config.yaml
model: "spectrogram enhancement model"
dataset: "notes from a synthesiser with random patches"
train_examples: 78125
gain_aug_db: 10
n_mels: 64
hop_length: 160
input: "log_mel"
win_length: 512
task: "enhancement"
loss: "l1"
arch: "unet"
norm: "batchnorm"
hidden_act: "leaky_relu"
pixel_unshuffle: 2
widths: [64, 128, 256]
blocks_per_level: 3
block: "bottleneck"
attention: false
upsampling: "pixel_shuffle"
init: "xavier_uniform"
residual_init: "none"
optimizer: "adamw"
learning_rate: 0.0039
beta1: 0.9
beta2: 0.999
eps: 1e-06
gradient_noise: 0.1
ema_decay: 0.995
max_steps: 6700
batch_size: 128
epochs: 11.0
lr_schedule: "cosine"
final_lr_fraction: 0.01
warmup_steps: 330
weight_decay: 0.3
Rows from block 6, named by matrix and row number. Each number is 128 + 24 x the weight over its row's rms, rounded and kept within 0 to 255. All counts start at 0. Numbers have three digits each. After the name is the row's rms in percent of the matrix's.
# convs0: reduce pointwise conv (model.mid.0.convs.0.weight, 128x256x1x1), inputs 156-207
convs0.0 100:108146122163115149127098160115133154149126143121079097134122149115134089137139116138102143133132122145141076177147124080133105126135169127096130118164166150
convs0.1 099:126138152099164104127113097150115107134089110170112116119139150146109165123141177151119087136137126099156151139172118102145103130130098123123135147180147143
convs0.2 104:122094121124102133145179103140118162112121125145149139131100143128126134099131148177126124117132151107115143123168159125138091102200078153118132117153135118
convs0.3 097:095143110131130119135121161063132119173121141092141110126126134095106130129157122174114146130146148123119143123148173134132156093133147121098141123169165169
convs0.4 099:119184128123118171106151134116190096155159102112135143103123135184121113116149147092149134098117161123065098098127113110155141178120146135103117158093082148
convs0.5 094:135095152136138077119149071153111111152098101094123114128090106133130150128122155117121082122085103142118129107139103117129124109163102109123101113105117114
convs0.6 099:122144121175165139122081104108112133119145106132143114135102124159160138134112150151135174096155116129142101140105107109193105136085183133164113156118110142
convs0.7 098:136144113118099133163130103131112140095118135103106238130145151113131146117118121108136142174086143119120119123117124198118121124174110115118110126100119168
convs0.8 105:191133141095156148133109127116136131099104127140156157107132089135110087115137146154124137100183152121150161185134118134132113100116150131163096127159093124
convs0.9 107:096096124074118095105148133131114115155128138138084091143187128115102136078131192140141090162104137092136107127149140116092141108110130134104150139171160138
convs0.10 097:167085151122088126128120127129120097123140090133113094115113117148141136093177140119177118141127129105148124158116109152128104114084141136099135119161108116
convs0.11 104:145125143141117146134128111122118172118149137165152102121120136164116107113143133143104145078140158114118118197135155124080090138126147111111102161139145090
convs0.12 108:123140165092120138093106130169176110130130142117122077103140135113162112137151139110144112119125138111098144120113139128177137073086113155190144116153122116
convs0.13 101:154179127148151138154131117138130116158118119091146126157099162116158143187112112094106144149143107137143141132113118123172098111097131132183097151136106168
convs0.14 096:173127167091092155131121096127128104138107124107105118084136096094137120144130116100111099093157140108122106105111135144123199141089099116096156139105145120
convs0.15 104:129064123111126114109088100124147107086111135131127115123131134150150125094133133119128150112153121134103160129159147152116150076089109155064082164142124144
convs0.16 099:133133098156125121112149126114152160125105144134142138159118150131127139104122161164113143095121143114110158132122163157126124101151121142101106145128131145
convs0.17 099:152130115098124162093125135116167107137100137118127134099150138133151127141118125124114124081187120146103084098094143139076174174141140100110115174124125112
convs0.18 100:105118141141121127120145114141160118109101093125118162196121164093148197138147124144125114176115129103135128113142125112142135177099139093122113109128105173
convs0.19 103:114136111161096121110156095137137140108124099118140202125112118141164128109164159135160129163110171140097164107135145129124138122169100102117113122133136168
convs0.20 099:117161143140136079141098132142113112175164120093109149137138148097147094105119116136099158147125118189184126100123082128198140060135141117204130110147129146
convs0.21 098:153144129125133120129097140118177126134157108110102121074109091164156119079143145119155100148127112131111112134104133084134152148089110118079120121126156080
convs0.22 105:184156121136158144097080124130134122081128091156176119135093109121158095128167111177167137124153098123164146112118121153168124116130170160179113130135137131
convs0.23 088:110132078101087092111194132110136118148132137145176126114141094090114146074108153150115129137137164100112107098160179135112151123145082140093138114121147127
convs0.24 095:136147134141121113142178106142141098124121132183159160059107128115105118133162135157150128110144148125134139144126136089158072140157104153129132140131135136
convs0.25 101:159097112091081128115151108102112130103127127128149147132120098146142131150114138138114113119121179117123145146136204152110138094141120144091129139120108109
convs0.26 101:109141098164121131138134120118088103139142098123130126180119123111152130146135136108121140112154152131106153115156103163171101137153175099166131136124098147
convs0.27 107:169149121165118119142129112112119159143122086168107107091120088086136100096144099151134145118149125121142155148144173130132128105143089109129123151140107142
convs0.28 090:127180124102119145085117121095177075151116134134141136118109142147149144121144116108148142091178140136112097100120162153113153151124100084129103193122133131
convs0.29 098:151087103133125102121095116126136060106109086104095113090112124113128156126159134118127138125104122131113140099104120115115101085095111108101092116107154098
convs0.30 098:133139113131094140114192118142124147135157142158138125089123130083088124140164141182137146128119143145086116175171131131101102146154099151114146137138127137
convs0.31 099:107097138164101112114122081094096096153107096146097115138096127117101136133146075135143147082118148132119103098145097143089097107139137096050088080112094134
convs0.32 090:125141120119122130152153110093118146131139143101120207135149149121144165161121113142143119125079135129127147125089130148143126190130100090150128155127108183
convs0.33 105:131098128083112133082113147123119127201094127090142114153150154107102114113151141133089131156123144129136109116143149120124135128139089159127165129145208129
convs0.34 103:127081103126109115133150097082132139124115110138149107153119114136139140175140133153128123105175134140105132153152182135105146091134115130115105112157101137
convs0.35 103:126149136081069116102155094121127136154079096132106137103122118087088121136130129153114146142144152136102107126091148127101153153134106120100101155095113119
convs0.36 103:092092124113138119136118130145120099158127094107142160153103160108113157154153142143111104115121140119090143089099138160144153109167148145087124123128128106
convs0.37 099:150088129102159160144125107152177142172152150120131140116117133128165097134114108124134116135167121168148085121131172141123138106137139125160133108136133123
convs0.38 100:197123152131094143108124120164137141099115136116144157105130093085156061078138153113098139114118156144126101142120143145151125121120125159079140136138131135
convs0.39 097:137175100099109115119148157184129105096119140116103131136130148131132100088141098133069120168109121132127102125162137107173142098136061133096132101139150143
convs0.40 097:148148143115145118127131119140142148095148131129129173133120171115150168167129106164148125144123186158151147112097104124141123127085096124111117140109126185
convs0.41 100:158109118115127166129132111147125117156111123097119106121137113125205135167129094121120134126131142135107084145112095144114119160124179118101086153154147121
convs0.42 099:081142150125136142138132090140126116088130118124103110159117133076098174150127121123133142117143125159129119086155161112157094122178163096115123123140087144
convs0.43 095:130143112147108152120105183170135161109152142129156107133135107152169098132133123113127102142121137112129148180111120110175141143135103107154154105116133147
convs0.44 096:111133124194172130151096127109132116119143120131137092142140158142104155130102136157142166102147124143150138130129125106177145166079166160185147148098116167
convs0.45 084:136103114136121101149123112119084083108139132144100112157133149088145153145122099100110131123135124164139132112161081122142101085152159127116108119170069116
convs0.46 097:086123126135103088115168152106127159151099136131106101138148121099085105067097158174076076134116133125107090145122168118131165144147139102106180115146151135
convs0.47 112:169071085120124146136137122155109138188148131147138113113095150105151127190107115125135138137065115189157100149142068100132118155154149161145112101144134135
convs0.48 095:158142108124065142125160089118106171158103132142132144100130083108114102146163108145116146124139134134118126146124119118114115149119121156071113153107100117
convs0.49 091:107132119095140127148154157150161110211128154118125100131144084123121109114104139161125117150110154167091119131160119100128138154124117150188149135156180128
convs0.50 100:152102142078103135116095113128144064124118144088128127099119100153145112106132121102104113129172142098133091126075154148114170137099128122103144140118155141
convs0.51 101:117162096112125120138151130100164116157139109107111096122106109165146106096132109106135136130120110127159137125077109125174138130093135162120114136103179100
convs0.52 097:128113129098156104167123105121118130142127132136154107113111133120156123102157148119134070087123122066132161170089090109127127158145155144134119142165175114
convs0.53 105:120073119117114145117087102115137096124101130077107095138129149122121146144154082102125120128132123161125159146148114102109088075088127110058097084119127131
convs0.54 098:139151130128136099118121088096091102118151082170116097101114120141092112122132097128180143100121116110102148155148096139148081131127155102171079121120120134
convs0.55 100:143117136096147150130105120163143106126151127114140145118144144121145129142127111123126102099163114130128112116141178163154147087117132161142136113122152129
convs0.56 106:150108154147164131159082111155106155166157118146139116116119121129137117129105137137151128127155131134172075162107105089107100118139140176191130099159154106
convs0.57 090:117161088109126105124189105118135146142134112176133147110108111143113104140126176156116118117138129092134134155132108081103130146115126151097119114115143127
convs0.58 096:124192119142130124130130124119099136102111097139135148136117150124140139140095117111124149113109124118097158140089117123197098115102134148132143129141104129
convs0.59 092:138173110135126119134140114129123084108130139159143104139104154106115129142145103138133136096154118119114160112122108131159083156119141151124138120129123158
convs0.60 097:140090165157136112113155116128102145122132137121136108097146117110143160142127117137074087135127130168148116119073113124126171102122138121080103083147115109
convs0.61 103:135114145126119097131084136113121073131105137114080105136127118155079144124124148099123102121146083112135097118094133101060130132109113134116092114127136122
convs0.62 096:123118135157112119158146096129106110106162158123146142135187134111090125165072133164109102133125118125106093078124110121126149142128124121113122119124154124
convs0.63 097:141147128115136117120135132146105154126111143102186203145153115090142168153122119133137130182080139103116118124120134181138120164112104139148145132120128165
convs0.64 101:119173115107116136108118136117216103158120152102133125142111102163156095148140118112142152147144122130124123123146165140123152166111150093071089151087138155
convs0.65 093:129124139090091093130146080114148144134142130124159139133128129159136141117111158146121124147147144122111134135095182082137167148128099067133091162114110131
convs0.66 102:139122123127122071102149097118094124081104136095117115127134109126091132147141114105110117151084127145105086124134081137077117119089137105077110097122087132
convs0.67 099:157117162154139128158145126135096136071174126165142092126138137059132118136126133170120092138114164137133118127113087130140160134141119107170168116155115103
convs0.68 107:169136130097111128140106112131116146109153127125113104063124109145127095118151141140156117116156110127133122152119077131135128128080137139134105114129098119
convs0.69 108:158118103134188129113136124123106148096145125149120113139124129132150113117099144152151117144115120077150094164097164133143140139161122120205123142155123088
convs0.70 098:141139120113116110126122130117133187105119150133118209116151108100103144114124133156093123160103122130145099128110146163129125152155118118164124140117096162
convs0.71 095:097164147149117110081090149112100175129121117112112162106087128146120088134115159115096157140118150127127103127113116130147084090105158145129131091102113173
convs0.72 103:134157119147112133140098167092101152143161124085110144125108170120123145124097105122094141114116133106163103162111143108141140145159135126060196100111132154
convs0.73 096:088133134141093104131198142117148137155098114159141139127136126120110142109148133152149118105136138138116147144118170082124126155161115123091084133139117148
convs0.74 106:126143100104120111105129116141101155119109153122118139107136140119135139148114110176159154077117117117127116146131138098090087138159138141105098150113101101
convs0.75 107:141150162109092075107141099109090127141102131135109130093123084085122123115110122134097115106157139141077134118089148153114174131156097122105084132078138094
convs0.76 102:160109104115130139140107135145102117124178093130170071138110071107140104126130121088106059110122133148139117117127141140133136103111142116181178123138098135
convs0.77 105:141154101144136149150168144115117181122124103121129122145113076103130139121083182131103107157112093145106141168129113125144104152141084148129117141129160117
convs0.78 099:096162124152131171086126117119191102120124149142180127127165098174164119130159141079105132126137134156104119089168177124133147157097157123132110188116152138
convs0.79 096:142112117074156175123135118167127131151146129093161159122120102127148105095150129110125125130094133145134081140085161157163143116111160078192156115156147103
convs0.80 096:130106102088116111116136117129093071126117162118132124159147140160116172166126098098095138125124119149107129097105075122125144136090153114127141125096092163
convs0.81 100:111098148167138125109095116082139113139154131167119103148098111152090108128116122139100134140179135131164121157129156148143154102105135127125110126105132144
convs0.82 099:114148129138084131138183148149155148138125134136092126123109101119134097123134129142122097145143117125086173162135121143156111137134107115097108118099137107
convs0.83 102:158103143129121136161072104109138120136128104108147117078140133120144111160135135120136133141170128158133128128130185184151167082129125121144112134152143141
convs0.84 102:127122108084129151125038147120156117119107143098090175067090140134143085111119114123119159155120113127168166140108126146175121118138100113128154147096127187
convs0.85 100:116113124126108135124188143130127157143118125162136102120121113107131142131136129177134136141120161161099127156168162145111128141137129157083132132133111134
convs0.86 102:101065138156102143129164116144078136102117117155131122110092128125076131185103143138132094133106143104101082089117105125142159161130143144107156125100108155
convs0.87 100:076159134141130093160093125126094132095142139130121149146118114103101129095116117128137128134133101100150103126087127118151090134136120122114127104111130118
convs0.88 100:108159083161126125143133124116123108117122114131138116145093147113134131132144175102122151124156153150094161098172108154171102092136154122127135163148129178
convs0.89 099:137140101115116140117162125134133139146105127157134098111157107110108109099134118177139115151135172166109133197145166113104104133161131156096126132132122107
convs0.90 098:145125136125115100175135106169127113161138133130124172163157156076118143131091169113080138158125140145138134090109121129161110109125119125143142167160144178
convs0.91 105:165109117122095118107147132137112122091118115152144093075117139143136106156170134153162128109135120127163168131186085140125082115122143136118128124171085109
convs0.92 101:167166104104107162094106092110130127112097123117112126089153113122142096100137101127123128098164098116110100155121120154115135157122152108072115170145104103
convs0.93 103:112124127115122158098108135121130110138101121137168128161136126119124116136101128128108160114143139149105155118160099134144098073172137095121156133139157141
convs0.94 097:139124126135150101132122153124153114116103134133150130153173132113123170117114148166107088154092107174161076130084153089162137144110114170155102134145128156
convs0.95 101:086106121096139091150151183124074163166144142135159164170170096114105102115133159130132120122090096124106082115164120093145131122175140130173175087162187121
convs0.96 100:075119131173187093149145136140125128155157102153108088135116107143166100100120129103123133108129098074130156191131131145124100133143159133165080124112190129
convs0.97 094:154176164137147119127116109101115111103109120129153140147100172123109127133116150160104147125128142127138147130102141151193116121088142132171120123123136137
convs0.98 102:119103125116147097139147139113118135208112153102105157147133097099138082108142159146085134130105139131107118091160143122131140127123091137143145153165230185
convs0.99 098:140115157123097109146146120130098132123134089140131089067168107139168086113147143134113123143124146129139159149149122069113082104120139114115127117156134110
convs0.100 097:104100153107089084119096082142109115109096130129119116156164110139083134106098109118098107146159129126081077086131109111117136129131137136124111143121135137
convs0.101 103:129134140149123134096163106111136096147135124153147090165076141151140161144165116092095125098160086154096172122132104148179138113105166114146133141099112155
convs0.102 096:147148137106099147119092114105151104130131151114113127082141096149131112100147128087149131110173124121131114110117165161096161164078165104129114167095123111
convs0.103 098:159148077138160122155116129104108142140100145110175147130157126123115155113135131164126140160105127132155095140123105132113139140129154144140126152131156111
convs0.104 105:125101170118096138130149099121155125119118144150122178090105127169131099167143085111154130153138103096116165117108162108143134131114085155058069116140128138
convs0.105 104:191149105100145164136161127153112132092157111138112100097130110157159103103110106113147116161151136127131127180109098139142110135100154114209099125154134115
convs0.106 097:142106149154140110118154129112117129109103099143118103142129167126123146107133158155141110097161149147122153150172121124136121131134147146079149131183142143
convs0.107 098:131130139107115102153129109110138135117155097169104114092124136128093146124143122141154113127098136135157150152132121090166117085113135139137136104164139150
convs0.108 101:133179121091103123153140105132147133129114136129167110125130143158133102141144189154162102123154097103155105156131072115126098155138138150099138122107112130
convs0.109 103:123094128171124133151119142091094139097099145112134158152160113096094138148101157133124126171084109115111120091108129149141126109106127142130128103140122143
convs0.110 104:155129109149146154121115120138148109158143124096180117117138100123147138119143130126138124162127165129139146100114150163151146120126133137192098132147149100
convs0.111 102:084041135127140135094119097066080103140099167108112109131174150143136149149135158121099136103118088139112113097157118141108099102127141114107068164099108097
convs0.112 098:111140155154101128130088127124150115113140119150132100081151104143171109133118136125125123147104115085156146160095124124142108102111097110136127139146126099
convs0.113 102:129111138141115081108123100133097095124070130134102087125133149123126121114132142126145053151134125095119129108073090090113144118095116116119112138096126105
convs0.114 097:141136112092085145104187115127130151123133130164153120094121145152136129107173135159137112108151150096127156150138113130122058137139127147092116107137106109
convs0.115 100:105094160129101108146107123103105076156108108089105087123151064141101140122179118107115123129112123129137162179128080129118107100140137093108104115107131121
convs0.116 106:118206119106099108092139092099134102128117137111112152100144139125109102121166108116132160118134134115113107133103095112115128180140109118113123157108080148
convs0.117 101:165149105129111155094145103146116132100113130154135116097124113127153088127153100130134149092161132138147143145168137129112123114106107135100087127153077124
convs0.118 103:145125148157082096099160126147123153118081085143118127104142126074113103100102120125091118113156169111125083117094146122136181132171065099147148118073140084
convs0.119 100:146080121146114144099148118117109123115126115164118107112110140107142152143153095128134088126102157128153121142149056097133144088110135115151071128143108126
convs0.120 102:122159129145152140113109133093136111082167104121144102164124148157109149132119148121129121081135110159145147090106144131135152132157131120142107138168124139
convs0.121 102:131150150149104093143067124157121118127145139119166142119147142095137105142114143124143148124098138106146130134127134125121085148113097173122095099149100131
convs0.122 105:106148110181134176140136115141087095109151117129114138174130170142111138165147119128097133113144098126132173090119141128151098118162163140113119139109102097
convs0.123 105:155116138106085116094128099123114114129127146126123139107119107088136114135127144106085092126166119111104095085120155157117192126105076105115121144134154071
convs0.124 102:136124152135115133150122145157120154109165098132126105114098110164109115132087154139104125143122137124108123141099159083107095139102100130075137122111149160
convs0.125 097:146146128100118081114083114150074107106087096146110095139142106113118125123169105126151104178113115122149153145110109067128098118104127124131112113136129109
convs0.126 098:132105131116096080117128107092095098111098097160128120177140152112140132144117144112130144135140157106107116129154122103110124104120114137095102120165103133
convs0.127 100:155106154122109105117143124144109110116140122142091090115099156116112125142154147158167096128103125150162141146114103115140094107105113131119107075145114132